Rows from block 5 of a small spectrogram flow-matching model, named by matrix and row number. Rows with one number belong to one channel. Each number is 128 + 24 x the weight over its row's rms, rounded and kept within 0 to 255. All counts start at 0. Numbers have three digits each. After the name is the row's rms in percent of the matrix's.
Before each channel's rows are labels from the 100 clips, of 14848 (inputs lightly noised), where the channel reaches its highest value: "lies over" is the class under the peak. Only what is clearly more common there than usual is listed. The data: melodies that start on their tonic, played by one synthesised instrument.
# convs0: first 3x3 conv (model.mid.1.convs.0.weight, 192x192x3x3, each kernel summed), inputs 0-47
# convs1: second 3x3 conv (model.mid.1.convs.1.weight, 192x192x3x3, transposed, each kernel summed), outputs 0-47

lies over: G#3
convs0.97 092:119137129145117157175112122143133162116157110109121145184112155133138115141129109126154121152134130123110121149119180115176124126107137137160146
convs1.97 102:131106140139146102134085104121118123134087115105084137098164129145144113109118129154107082139128110132123117114156131122160157148094147132094109

lies over: G#3
convs0.38 089:121132166146127091118135157151181114146151114130141126134150134130139144121140131140152178142170131096137172111150123138130121122115132121115148
convs1.38 088:134119148105151133121154128140114153127103145091095157118117085091122122133090170149117168110151140190131110116127132123120132144077130076053149

lies over: G3; C#4
convs0.44 088:118135125138105133193134189134116139125100117165128133149166137140117091112123134115126109156097109105103124132131098121148134160130137139123152
convs1.44 092:132129134082125142114129123133131096151135141108095175133096104107133183133139132169109177125131147154087123167142146096076144120121141117148077

lies over: D#5
convs0.102 071:181162140116120170126117134156114165119157080139114137130100119116116126103127105136102117155094150124084153137098145096136109141102143125108116
convs1.102 094:099109152191117088107099135109140143145152136145150133160138172159121143111085134147173112130106164100140099127151132165147119143145131105143091

lies over: F5
convs0.10 087:105133107152141100101166138119160097130117122087122136138125097133100141148118118070123120143119128100106127144143131103105136162120094143127114
convs1.10 116:138126130093117135084123116076162119131144113133117122116119107152142092135131118182081115156132090123116135152150129169150157162142136102154145

lies over: A#3
convs0.111 093:083118137108125147125106090132120120122140119127132156124116154087171100142195114157147113127155141188115148150134144077121078113130141104122075
convs1.111 099:114129115112111132095147144129129134112084111155117177087146098116100157144170109144128085114089148111090074149145121163113148127137102114116109

lies over: A#3
convs0.174 086:092108130169142126111073138116107122093126131124114148158161131148059130144117128154113180113126100113178104150105108143141148118137117126155129
convs1.174 094:132106164071131136101131134135123148132098113108090098155134155125124113115150107178193105105138130118088146096098102118153148104144104156104116

lies over: F5
convs0.153 077:143105121134131137122121151139158137147150152138111124172144172110155072131115177106143161116130145116132146113135169142146176146152160144127108
convs1.153 084:121142152140125107118126122113138077145129132088149101117132077170158132087108100120156110192131094115120107129149096132146102131167106115115095

lies over: D5
convs0.4 076:136138108161115122126112114132129131115163123116136139130112109156162169117139134041146157140139102152123107122178142140110150138131135129115107
convs1.4 100:088103109147130116116098131112097130152107116138147124125164149118111144175164093144093104127117166126148112098122146132113158148146129081143128

lies over: B4
convs0.70 087:114130146130126117138136113117089132093121109150138126126112104137076154145177139216108128126127148128126148138178119071127126141107094120129138
convs1.70 095:107116143113146099152173108126131129101174149125121098151144122116144135124130082142124076138137143115095116113092132136120126121139109125102144

lies over: A3
convs0.39 090:141130166135136101160127105124129128123129143112146143113082120129157137158105121097161101120142113170136127098097113116113106141133135139119087
convs1.39 097:134117126102106146111080114132160139093147117131133108134131117128091142141152107112074160082110137094115150082154108124136159115115116134158123

lies over: C#4
convs0.154 086:142096111071132151155097115127104091105096066091112148082130084102129147102143117142113123137132124123111109136133111093136153119092144124095103
convs1.154 087:115165127158147150092156147092152111143230129159126139126100122127104145120159102154161181073122110135090163100141115115145112098132096135133134

lies over: D#6
convs0.79 080:158136153143128158145091119117117105121145130133114113159105079103117154147142135130122096175118155159147131156064142130122123090134071111133127
convs1.79 086:167117127130119156115174096182097196105141147157157155113157122132134093141163153133137109114160131154140125138133114157151126148093194160115116

lies over: C#4; C5
convs0.54 092:108125110157138138132186121112165145113141139126131130132131110127036126080116127062125126132132140134131135139069143106129140143132121133120113
convs1.54 116:124133148123110157124137151120124151137109104155109084121095167137106068115151097150120126122127137171107138143160111152129134155151105118093139

lies over: no note
convs0.139 094:122110120135131131163110138126118113147144123124110159107143106112132138133140195137122105114128145133118144132131106131146118129126147118120113
convs1.139 130:130132083102136160144131107145102082134149094091157164127129184122136148119123114103089094153135116131157155167151137131130174115121104129107147

lies over: A4
convs0.64 088:106128111143139103176132138133112127171112103151108121121095139116131129131088091133124091161139162159099064125137152137165145130079110138079154
convs1.64 089:173119166108139109102125125071117098092175136123141147155114119124145124088107117079149161105132103077075156130107131099085141141142148092132122

lies over: A4
convs0.132 120:086126137130119177128118120119126127128170117124108103117114123111144130161063111154092076109110152143128095133107104142174109130080124117147107
convs1.132 097:110119134149145074141104125162080116095104124143118157142092168148110175095134095123130113122152142160137114094125086185118155117122124153070142

lies over: no note
convs0.96 083:119158123149119186150131133139129097137133095138134091132105131109138140151108069137143122123147134154139095146137122122139104116131146143080080
convs1.96 089:158153122136126081125148118142103167150078137142195134105125144098129175118149138141159098110095086140111136127106118129114134121127139115166139

lies over: B4
convs0.158 095:114113114157120185132114115133130121154087147108108134167100100102052128095111114116135131156123139086154105119156087125166134141135144142142101
convs1.158 102:178140163139169119159139133124111114135140142153121108126192107102151160136099093122139095116126081145113141120136126148163110164103092102137119

lies over: D#5
convs0.51 081:123130101148130142153116139114121122150117156132119146127122097119107143098136115042140158145135136108082100149181135136140132124147109128138134
convs1.51 126:121145104118173106128122077157144125104177119108099127106172117162130122149098069190124107075114101100121097114147141145117145149150153131123144

lies over: G#5
convs0.22 093:115107101166120065112123114122128129134181155124106114116178141092137123105090130125136143137122132103131189129111103129124145104123168126142150
convs1.22 096:129141123108104170124112111151145088133078127131153148100103126185128127142140169151092164127132105162140152156139133125137120136196103092134114

lies over: D#5
convs0.36 103:099125099108113166099111090102110094131109086124089114089134105134111131098100116122105084158097125118100158087107088106090165093105091130142111
convs1.36 108:143130146129136134145134130127135120148178146101186118156106120129152116144084124202100135107128203096131128133163116143158156111114147121115130

lies over: no note
convs0.185 111:119166111113122152132151110128110128132130144166132140123118156150107124135147111109151132090123106126134135153139123135147150094113095114149139
convs1.185 108:140058105127106109150105130142130139145109149098124064103110165156099112135159145129100110131144092125122170086132102088126143126125125211108110

lies over: A3; A4
convs0.113 086:125118128173136124092116125113143144107125129115125142115133149137195153117118123071128122107125113147127115130084129102157104099135132140171146
convs1.113 103:110130124151144168134140121093117168135127119101156171111096107084111118112166133115132111139137108128130094103113128122125152123152124091134153

lies over: D3; G#4
convs0.133 093:113122135132113160093116147128152113136124062086123146096115152181168143091133082108128099098117108114128111116099145145171105132113137145130126
convs1.133 094:175079088201141152159135140125142143192091145134112165149113144118145149113105141108116126154136112125151138130142105124162140131164139123159141

lies over: no note
convs0.162 098:133131175151143158117135134134174112123111166120132100143149151081134122179175153134123158100121171135115115145142208114117160139153138134159134
convs1.162 083:107156126176102124136185149135117074098163155163117118132113098104156102106153141195140163093120132121096153111125133143149137137108134111104150

lies over: G#5
convs0.56 083:097146149169119127102143122139161146155130165139140138113122123105183122164116126128146140081103133100148119135116115144124131102124206119132137
convs1.56 095:127101117124117170152140145101104122121131111115111074130151116120174125098127150152107099141137147135090120114140185097131132085173118179132077

lies over: D5
convs0.100 093:132104153140106101127125140127146135131099127135171134116114151156134108121116151126095092104096106106152151120144165144130147088101121135121129
convs1.100 088:143124102174096028110087129129130123113129092140164125121138114113122116141110142123137101154108127098096108128101110138108121098144129074113141

lies over: F#4; F#5
convs0.7 083:106119113168100126096164142136131097123146140118128151138130124143102131101135132177123137130100129129142114133131115112121138128143122103114104
convs1.7 107:137067126131139144117127109114157161165108178187089119101155149131097106092135134100110147121116106117128155141118074201117124125113113094109146

lies over: D#6
convs0.130 095:130152114149162171128120139131131120105143131113090139141094082186118120134168118092125120125134128110107096120115144066137095143133117142154129
convs1.130 093:099141128153142120133099109117109122150151116108202110158107122100152121140085149160149130135191141136109109176132126110111094132114159137112139

lies over: E4
convs0.126 084:118132096127123122136093124121117133089132122105121135115121124127187121154120100089113142140125128152121102163144123081130125154121138133144105
convs1.126 120:123121179152078117128146156131176121102119118117120122132120192102073094126136114127147119134116165128117122110081083131175113167153165138110148

lies over: D3
convs0.37 083:186144086123108107127102118118146149108137117182132157178117106105147143151086146116151147113120118151114135131172083113118120151120151133113130
convs1.37 086:132132163153123127123122138143150141118136139108119084126118111122143096154130170104092136110173141133147105118124133129163145129132164093128091

lies over: no note
convs0.29 100:129132149172097111135098140111141134136118130151132093154132106166136167122142139099118138107144143134126144121135104136101136115104162118121145
convs1.29 099:083109101130092160138174112147112121091135151140125131132125113093137111106149108116125183096126104122088141136164123152110106103111117150143128

lies over: A4
convs0.23 129:139119135121103117093158110136120143100149142100141079152152115169116155137133145103134123124138145141128113122118090127111114137126112125091121
convs1.23 098:169158162116160180103093073136100152124136157118133174091071136099146121093140122130113085090107145080140153130120141150086125121121157115140130

lies over: D#5
convs0.176 085:130096127118112115112109142100136117104100164131105102113137121135124108178106145135131214123134145137122116135063144131092121126138115144116120
convs1.176 089:117118128157138107133161129134151144169196134128117105122140108091153144118107134132138147121127143147073129142107089116151102119142143097099108

lies over: A4; A5
convs0.18 097:104130131125129138092102126133112123116126110145131140130114110138077137131131121164135115128115151188137139109150119133134132131133128119141118
convs1.18 093:121122135129109104100110133117148110109125157148148111135114137109143144147118117139114143084134134123109138110113145152117114156136124110164124

lies over: F5
convs0.14 075:127107113133101115146131113154081107133200122103112161157105096139099140096147118150162129163128140139125102139164155118104108121115128111102119
convs1.14 085:139137139116086107109114116114154135139098132064134121108111164135109129128111133094133103122138106160164137170135109129175127130152117100143151

lies over: no note
convs0.148 125:142095171150141131125152119147113162131126131140129190150129148119145138138128109124124154108104123131123128126135131117149138136132111130106164
convs1.148 107:126152114136123110138118173093115134141118103125114134108108119160141177107112153162106126158119110087133149124111111115115106181116160146145099

lies over: A#3
convs0.179 101:151112127151125140120137147143125142150118129152164139146133147101188127116077137136114207116127095132148126139176176140133150155154166132125119
convs1.179 085:168151135116115118106162126144139154113114105147135144134140142136126094096156108122132133109098147152137147136159157085110186103093132135129113

lies over: F#4; F#5
convs0.21 088:095125114130096126083085135108135126135118129108154152145135100134128148140105123143142154132112106140135145130069127125111137140137098129149114
convs1.21 105:151070144117144131147140125112144174156124158141121092113122104122117130116114077081091117171130125121123108133121108127128169096163122091138132

lies over: D#5
convs0.145 100:087092113136106151184128120117106113092148079119090119122115141160152115138112122136111135104118089120090150140105109118144086097138098114114101
convs1.145 093:143117152122115113107132125112144142138118142168156068120102149124126142144145136141158099119086117125136111136134105142151087116132161148168159

lies over: G#5
convs0.134 090:133136133103124155132120116124111118127089082086141130089106106152140133140104131099113135147120110120102129104110073116169181137082077121130136
convs1.134 087:142152124110148117118102165100120132137111135117101134085117134130090143138131116112164133099154110104158105152129165151083160123145108066086090

lies over: C4
convs0.19 103:148118130161118107140191121130154130159133162136141127145164103126000123144133148108131119132126122109186105141112115150109121136131111115123121
convs1.19 089:152162152151131131099122104121134164118132122102140126147130149127136089153158106126132109096142140177143163136133092147118123161125128108139154

lies over: no note
convs0.161 142:066125130154156127150162165135132133114165132154118105171120129131133125134120122119149164119117036134126142131157131129128152115130138128151137
convs1.161 147:138134121132117150077140148128114133141137158117128138117068139152125148151154127157144132149119119101119118130125166118156072138148166142116118

lies over: C4
convs0.52 093:136131131135148130132081155128152116151124130116112130137150099108100124135148125107121141119135151095177127164101151136170160127130123126132109
convs1.52 103:126130129157157099138128129074143136135097107134138130098112114129176116143105067113142101127101133117153094137160108110100108125141139146094097